From a checkpoint of a small model that predicts height in the pile at each pixel: 7200 steps, 12.7 epochs.
Rows from block 9 of a small model that predicts height in the pile at each pixel, named by matrix and row number. Rows with one number belong to one channel. Each number is 200 + 20 x the weight over its row's rms, rounded and kept within 0 to 999. All counts start at 0.
After each channel's rows are labels from the 100 images, of 14848, where the channel reaches its highest value: "responds to" is what is common among them. Only what is clearly more common there than usual is listed. The data: dead-leaves pictures: piles of overlapping shapes.
# convs0: first 3x3 conv (model.decb.0.1.convs.0.weight, 96x96x3x3, each kernel summed), inputs 0-95
# convs1: second 3x3 conv (model.decb.0.1.convs.1.weight, 96x96x3x3, transposed, each kernel summed), outputs 0-95

convs0.6,262,174,163,178,188,162,193,191,146,195,189,221,184,187,204,186,182,187,204,202,223,209,196,176,176,175,158,198,224,165,206,234,177,197,171,164,195,214,178,195,188,213,208,220,186,212,222,182,204,207,204,207,195,240,227,216,187,187,187,203,210,230,200,238,208,209,233,212,208,176,200,195,182,219,182,212,191,187,189,215,202,202,185,210,186,206,230,203,182,234,198,194,202,173,208,189
convs1.6,206,210,213,203,189,241,202,186,215,239,197,193,200,187,196,196,224,199,199,176,189,172,197,187,222,212,255,214,213,179,188,180,175,228,186,177,208,191,203,206,231,187,203,213,234,194,178,240,211,186,166,174,182,189,192,163,207,181,230,202,202,184,208,217,267,204,180,214,182,202,192,210,178,208,188,187,177,195,245,181,177,211,200,183,186,214,182,207,208,243,183,192,207,199,210,218
responds to: large pieces; textured; grey

convs0.16,175,191,185,155,183,183,190,190,187,220,190,169,202,167,218,198,191,196,200,163,158,185,230,181,195,202,190,188,187,192,210,199,192,197,213,212,188,185,189,194,201,178,166,197,229,191,172,162,201,193,205,241,203,192,196,167,245,179,198,224,168,182,202,217,211,205,231,210,191,180,156,190,154,208,204,185,213,189,177,215,185,165,198,199,200,187,225,228,185,190,193,204,199,174,175,232
convs1.16,196,227,226,241,206,216,206,207,196,211,203,192,168,203,219,149,174,225,195,191,206,190,198,195,163,179,195,173,193,196,195,212,179,181,216,176,222,218,228,190,237,218,201,197,218,155,180,218,189,172,211,218,192,182,195,160,221,213,183,221,175,203,195,192,197,206,194,248,202,188,229,208,161,192,172,186,211,204,195,217,189,154,177,195,193,198,240,232,180,190,204,216,203,205,195,207
responds to: large pieces; star; flower

convs0.31,182,194,210,186,228,201,213,216,198,208,215,186,178,193,184,183,185,253,199,213,180,193,174,181,194,215,195,187,205,190,205,205,191,194,207,160,173,218,211,193,192,198,184,225,194,182,199,267,201,175,206,220,177,180,217,199,184,187,194,169,207,173,230,227,204,178,204,204,208,196,195,159,231,196,189,230,211,193,176,209,238,201,205,175,191,233,220,181,191,193,195,175,192,256,184,163
convs1.31,190,201,207,196,224,203,201,191,206,178,186,203,151,214,206,199,196,191,178,164,200,195,228,196,224,198,201,179,195,198,205,193,184,174,191,193,209,186,199,150,198,220,251,140,221,192,180,185,177,211,216,197,200,195,218,210,220,188,184,221,199,248,206,183,209,223,189,185,193,198,178,209,201,208,175,186,224,219,204,170,196,172,195,182,173,175,216,167,202,192,195,249,202,247,199,172
responds to: large pieces; gear

convs0.80,207,245,190,221,205,216,242,207,220,219,196,186,219,183,219,199,203,170,211,177,176,203,210,169,203,226,222,186,185,195,189,202,225,204,211,182,207,186,149,176,218,186,200,149,171,197,162,175,194,194,199,197,161,203,228,187,196,233,191,189,182,198,179,205,221,185,174,195,179,170,174,148,202,173,202,204,189,193,200,210,190,216,192,179,235,188,205,192,184,197,217,227,195,175,207,185
convs1.80,172,192,223,180,182,201,224,194,206,165,177,172,181,203,209,207,245,195,183,191,177,202,202,167,221,184,193,179,153,185,224,219,177,188,192,225,202,157,186,197,196,204,184,155,174,206,205,218,206,182,213,206,155,195,206,234,202,191,166,226,214,179,184,195,186,225,188,223,212,203,167,204,202,197,204,204,207,173,205,200,142,211,188,230,186,198,209,191,184,178,187,171,200,211,219,208
responds to: large pieces; textured; grey

convs0.49,200,218,208,207,222,160,177,221,205,212,185,186,177,162,181,186,196,220,212,213,197,215,170,181,213,202,198,210,186,222,218,181,205,197,206,240,192,230,192,166,191,160,211,163,169,182,183,207,210,190,205,183,217,207,198,226,220,217,173,180,180,184,203,210,213,187,174,194,193,192,183,185,205,165,181,195,156,208,176,182,197,169,196,176,212,215,185,188,188,229,224,217,198,266,198,178
convs1.49,203,193,176,187,162,176,199,194,213,181,189,218,202,209,220,176,214,227,201,190,200,195,213,208,185,187,159,216,208,173,213,212,153,200,190,206,205,167,186,239,207,172,173,244,198,197,206,201,219,201,226,170,183,188,221,221,192,192,216,228,173,184,184,217,204,225,183,165,203,212,213,186,233,190,172,173,159,180,217,217,179,190,202,206,215,178,210,218,167,189,180,223,194,166,180,226
responds to: large pieces; shaded

convs0.88,228,176,184,196,224,182,196,229,203,203,182,206,204,206,206,204,175,211,207,171,196,187,182,168,185,184,171,161,182,196,205,214,196,209,170,143,192,138,207,169,189,176,201,230,192,205,157,196,209,164,195,217,174,205,201,183,227,194,199,209,190,199,204,183,192,198,191,173,193,204,195,187,182,210,188,215,179,157,180,175,192,175,178,175,186,183,201,171,192,224,183,187,168,222,214,187
convs1.88,209,216,165,203,205,195,199,225,206,201,226,203,182,209,193,172,175,170,181,214,231,170,197,202,210,221,198,245,241,226,233,207,205,239,238,208,220,182,187,211,182,245,207,238,223,199,164,187,213,167,192,220,200,210,198,173,206,205,199,178,174,216,199,183,174,190,214,199,174,191,207,193,214,237,172,180,169,233,171,186,202,185,194,196,208,224,211,179,189,207,201,197,177,190,192,194
responds to: mixed sizes; shaded

convs0.17,217,192,178,212,180,198,205,171,226,222,240,193,193,196,184,206,196,149,200,198,192,209,202,201,184,199,180,173,201,195,223,200,185,209,189,184,192,214,184,213,205,220,174,216,191,183,214,198,219,194,190,227,186,191,183,187,165,214,207,184,219,202,192,177,222,188,181,187,202,179,157,206,152,197,219,180,173,187,140,192,180,131,203,205,204,201,204,208,212,167,207,201,177,165,218,224
convs1.17,179,219,199,187,202,211,200,199,199,180,162,196,197,214,175,185,196,180,166,196,209,196,198,204,199,202,208,199,186,211,218,205,176,146,229,200,196,220,208,215,181,185,189,203,140,170,209,238,175,189,219,216,213,188,193,244,225,193,199,206,180,182,220,216,175,197,185,246,202,188,196,210,196,198,133,213,198,208,209,189,172,203,173,210,210,215,217,182,224,190,200,190,212,185,163,233
responds to: large pieces

convs0.70,192,184,202,221,207,202,219,184,194,195,190,174,185,191,212,196,205,153,200,157,195,207,173,192,203,199,181,196,207,180,176,201,193,199,193,180,184,192,175,223,212,236,177,173,179,213,190,247,188,196,197,200,160,216,203,184,178,217,199,229,203,215,169,217,196,209,185,181,212,245,176,204,217,182,191,198,186,180,200,221,152,183,198,234,215,258,188,188,205,211,202,213,186,251,190,214
convs1.70,174,167,211,182,190,183,211,189,209,159,191,202,176,211,227,212,246,179,183,194,212,193,202,208,218,202,179,190,193,216,205,215,192,180,184,190,195,192,141,199,170,192,194,190,174,204,194,205,194,189,248,200,188,182,209,226,186,182,182,200,185,218,174,173,211,200,181,156,231,222,190,204,192,208,174,190,232,175,203,208,239,185,221,183,200,178,225,186,198,197,216,230,208,252,197,177
responds to: large pieces; ring; frame

convs0.90,205,233,212,203,202,207,182,205,188,190,156,192,230,196,185,196,202,203,215,221,179,222,184,224,190,244,214,203,229,202,187,193,218,180,198,199,208,229,193,183,196,187,184,166,174,181,195,217,205,202,175,180,173,171,201,185,208,165,192,155,215,206,197,186,178,204,170,192,190,230,208,173,221,173,194,244,167,183,156,180,210,168,180,169,209,196,182,171,188,211,197,219,179,221,215,178
convs1.90,193,200,187,189,171,204,211,194,241,219,202,210,144,201,206,205,198,174,175,213,215,176,190,214,216,193,189,214,236,209,240,183,196,194,234,237,175,186,165,216,176,198,174,234,202,202,188,213,186,211,211,198,206,184,225,224,167,201,174,199,193,223,203,186,180,194,211,179,193,187,192,219,208,208,176,234,151,204,184,227,175,236,188,199,217,194,236,201,204,212,184,178,215,166,187,212
responds to: large pieces

convs0.0,184,180,201,181,220,158,184,227,212,207,196,208,196,197,217,223,219,210,208,194,227,214,194,199,185,190,173,198,152,175,181,236,179,179,187,186,209,189,190,187,193,238,195,218,196,209,217,157,161,155,225,193,212,209,204,188,204,209,157,206,205,240,191,184,210,191,229,200,218,205,192,221,210,246,220,197,206,204,208,224,225,210,207,232,168,205,229,201,189,205,178,175,226,191,185,178
convs1.0,196,230,196,193,177,219,230,187,186,218,200,193,199,232,212,215,201,187,220,183,200,192,208,208,189,229,198,207,176,186,198,159,173,212,189,188,232,230,197,158,221,175,192,177,194,191,182,196,211,251,174,204,161,172,189,182,182,211,247,212,218,202,192,194,211,200,181,227,183,196,177,174,202,182,194,187,195,190,186,207,192,235,191,208,219,223,170,229,223,211,225,215,196,217,226,249
responds to: large pieces

convs0.84,175,195,190,234,213,211,216,201,204,183,185,162,209,198,235,187,197,163,185,180,186,176,206,184,190,204,203,200,196,204,214,180,182,215,189,197,200,213,174,199,212,213,171,201,178,191,199,282,195,192,183,171,184,192,197,171,175,194,202,197,196,187,182,180,199,190,173,158,203,194,146,193,200,186,168,209,213,189,165,208,161,167,181,197,187,220,194,177,187,192,203,187,191,220,170,184
convs1.84,193,195,205,166,159,187,197,189,230,192,176,247,145,216,184,207,223,148,217,198,192,176,208,212,220,185,189,195,197,179,190,189,197,197,207,234,182,201,176,180,179,191,204,187,186,215,200,195,188,187,218,216,197,195,238,223,185,192,195,177,188,189,193,214,193,206,206,147,181,218,197,217,207,213,190,205,187,221,203,216,164,214,206,196,190,169,209,209,230,188,189,173,232,147,221,201
responds to: large pieces

convs0.82,198,211,197,189,185,201,165,180,173,208,187,175,173,162,181,194,201,196,224,172,201,203,180,198,180,202,189,161,206,161,184,192,172,183,164,228,172,223,192,178,199,193,204,185,208,188,202,221,205,193,191,238,188,198,230,214,209,193,214,215,170,195,206,205,185,182,190,213,191,163,167,179,215,193,170,193,198,193,191,207,174,177,171,174,247,216,217,214,209,215,211,232,206,222,161,243
convs1.82,160,248,204,191,180,202,206,216,181,171,196,189,188,190,228,162,219,183,196,183,203,212,189,177,171,199,168,218,184,197,231,194,156,190,216,193,261,201,187,186,236,217,194,192,167,184,209,197,201,199,244,193,195,171,209,188,192,209,215,246,194,230,192,208,197,190,211,205,221,185,240,198,193,183,180,163,208,181,205,190,192,220,198,196,193,177,179,189,182,199,182,215,182,206,180,198
responds to: large pieces; gear; flower

convs0.21,195,216,190,228,203,203,189,186,207,205,209,195,197,188,202,211,198,126,209,194,206,203,188,223,183,180,192,211,203,210,208,209,214,195,182,230,225,234,185,240,202,216,175,213,229,242,273,177,215,217,216,184,173,191,186,186,173,191,230,198,223,213,168,221,210,209,215,204,205,203,234,220,192,200,223,176,184,199,216,190,188,208,221,180,213,214,191,210,221,201,186,208,222,171,230,210
convs1.21,187,173,201,201,202,190,211,182,228,190,205,227,177,213,200,180,213,181,165,215,185,170,190,208,181,207,180,166,205,241,196,223,210,175,198,211,158,203,182,219,152,176,192,204,212,206,175,230,173,176,207,197,204,191,212,242,203,187,192,160,195,181,227,180,176,181,180,181,181,209,192,200,186,206,188,262,203,198,191,198,185,206,192,215,221,210,217,189,217,172,226,177,177,196,213,166
responds to: mixed sizes; star

convs0.1,217,177,205,199,215,159,168,220,211,190,183,190,176,170,210,181,216,235,245,216,219,195,171,218,206,180,214,202,194,198,181,186,202,190,188,190,224,193,169,180,182,208,182,180,197,177,192,190,186,198,214,196,206,195,161,214,211,189,207,198,168,244,199,182,164,167,243,206,196,181,206,163,229,179,179,201,190,214,196,173,224,188,188,182,203,170,204,185,177,211,183,181,227,201,202,154
convs1.1,210,215,188,211,196,235,217,188,218,227,207,196,182,187,198,205,186,197,196,188,206,184,204,201,230,206,249,191,243,205,191,168,197,209,180,204,209,248,178,190,219,170,212,197,210,183,180,208,220,234,171,198,148,181,187,168,174,213,203,181,233,202,191,213,229,192,182,205,175,190,184,204,216,211,160,193,190,156,225,200,217,216,196,217,217,203,194,218,243,218,215,213,205,239,200,209
responds to: large pieces; gear; grey

convs0.79,214,214,225,236,195,181,210,194,200,218,211,187,214,209,208,200,223,173,225,204,180,215,179,215,203,216,158,181,216,198,200,210,183,195,154,186,203,191,192,207,179,206,171,154,184,226,234,184,232,187,186,170,196,211,183,192,153,170,183,180,229,202,181,190,218,186,217,185,176,210,205,227,217,199,182,180,159,196,172,170,172,227,187,183,207,163,164,196,196,200,194,181,205,192,186,194
convs1.79,154,205,177,217,200,232,232,193,170,195,160,162,197,217,234,208,191,178,210,213,212,215,204,219,193,232,214,198,191,190,210,178,163,207,213,167,211,229,203,189,208,213,193,209,186,199,183,185,214,207,194,196,197,182,194,172,192,222,201,226,175,262,182,183,224,211,215,182,229,204,211,221,207,197,229,201,224,170,164,224,230,245,208,202,202,195,176,200,177,215,211,203,192,208,193,190
responds to: large pieces; gear

convs0.45,161,182,222,170,196,201,244,218,210,194,214,222,195,178,201,190,228,164,208,192,191,202,193,215,218,186,239,209,204,193,211,177,220,218,196,195,225,266,199,216,229,213,233,196,198,172,186,201,179,228,190,208,183,222,204,197,182,214,176,213,195,214,176,199,197,224,177,212,226,181,217,217,205,174,176,234,211,223,233,212,190,199,234,216,232,211,231,200,212,184,186,196,215,197,204,169
convs1.45,195,216,151,169,204,181,240,191,190,197,186,215,208,215,175,191,196,202,192,198,183,207,210,205,184,193,184,193,208,191,177,210,164,167,203,187,170,183,206,188,181,181,175,200,180,172,206,200,169,176,156,183,149,188,222,190,175,167,229,200,169,177,212,179,204,188,243,169,187,186,178,186,191,202,160,200,176,216,153,170,207,191,205,206,198,194,173,205,201,214,198,191,198,194,191,201
responds to: large pieces

convs0.5,206,184,203,202,174,186,171,170,194,174,248,195,202,199,199,212,215,209,191,213,202,191,213,240,200,212,209,188,257,186,218,196,189,194,193,221,184,206,190,199,185,195,187,176,204,156,200,189,246,250,194,200,217,212,222,200,208,204,198,190,203,187,196,211,197,192,213,214,173,175,191,215,218,231,206,189,152,178,189,173,203,191,161,181,178,160,194,221,191,190,211,199,180,180,148,204
convs1.5,211,210,190,223,201,201,206,221,193,188,185,196,177,152,209,171,161,207,187,209,191,172,177,181,233,219,207,218,157,207,204,206,234,192,167,210,248,206,194,216,223,216,204,220,213,181,214,175,186,147,196,210,200,200,205,236,227,200,190,197,217,215,207,187,248,202,212,178,189,192,214,204,178,203,160,181,187,195,191,188,178,173,158,221,199,197,195,177,198,204,220,205,194,208,228,180
responds to: large pieces

convs0.72,181,201,201,260,197,185,241,211,206,175,211,171,209,197,187,204,201,197,178,163,169,176,201,177,205,231,174,196,204,223,190,190,220,221,174,179,186,219,183,189,198,196,191,183,182,215,190,196,238,199,208,154,223,209,173,241,184,194,202,185,218,188,178,221,193,194,176,181,157,218,195,188,184,202,191,198,198,203,171,175,183,217,200,189,172,166,176,177,193,195,194,196,194,204,192,150
convs1.72,194,207,177,194,227,198,219,201,205,191,200,187,210,212,217,219,219,209,203,216,229,201,228,167,206,228,192,184,178,233,215,199,196,188,181,182,222,204,208,180,188,175,185,166,202,221,186,224,201,198,210,198,180,191,197,152,182,176,201,178,220,234,208,206,203,196,186,194,214,237,194,198,230,167,221,227,260,181,212,208,211,266,183,207,188,204,177,188,196,219,215,166,183,221,218,185
responds to: large pieces; flower

convs0.7,226,181,169,185,200,200,214,244,221,221,203,194,193,195,197,186,181,178,214,205,189,212,200,180,193,198,210,193,192,206,186,231,217,209,220,188,195,195,192,198,212,171,145,219,171,192,215,158,204,186,201,187,196,219,174,186,217,183,196,198,179,168,184,213,188,187,212,166,177,185,188,186,172,170,193,167,154,201,169,210,186,173,178,184,186,227,227,214,175,235,178,162,198,197,228,179
convs1.7,207,177,207,183,164,183,195,192,193,201,168,217,162,243,219,234,245,204,203,200,174,200,160,179,190,194,198,221,208,210,199,192,186,196,176,211,172,191,196,194,184,195,193,155,196,165,174,220,235,202,154,213,177,187,204,204,188,182,194,207,206,180,209,203,198,216,189,196,192,209,197,231,199,191,216,207,207,175,208,178,211,221,212,233,222,203,212,217,243,190,192,183,252,226,216,223
responds to: large pieces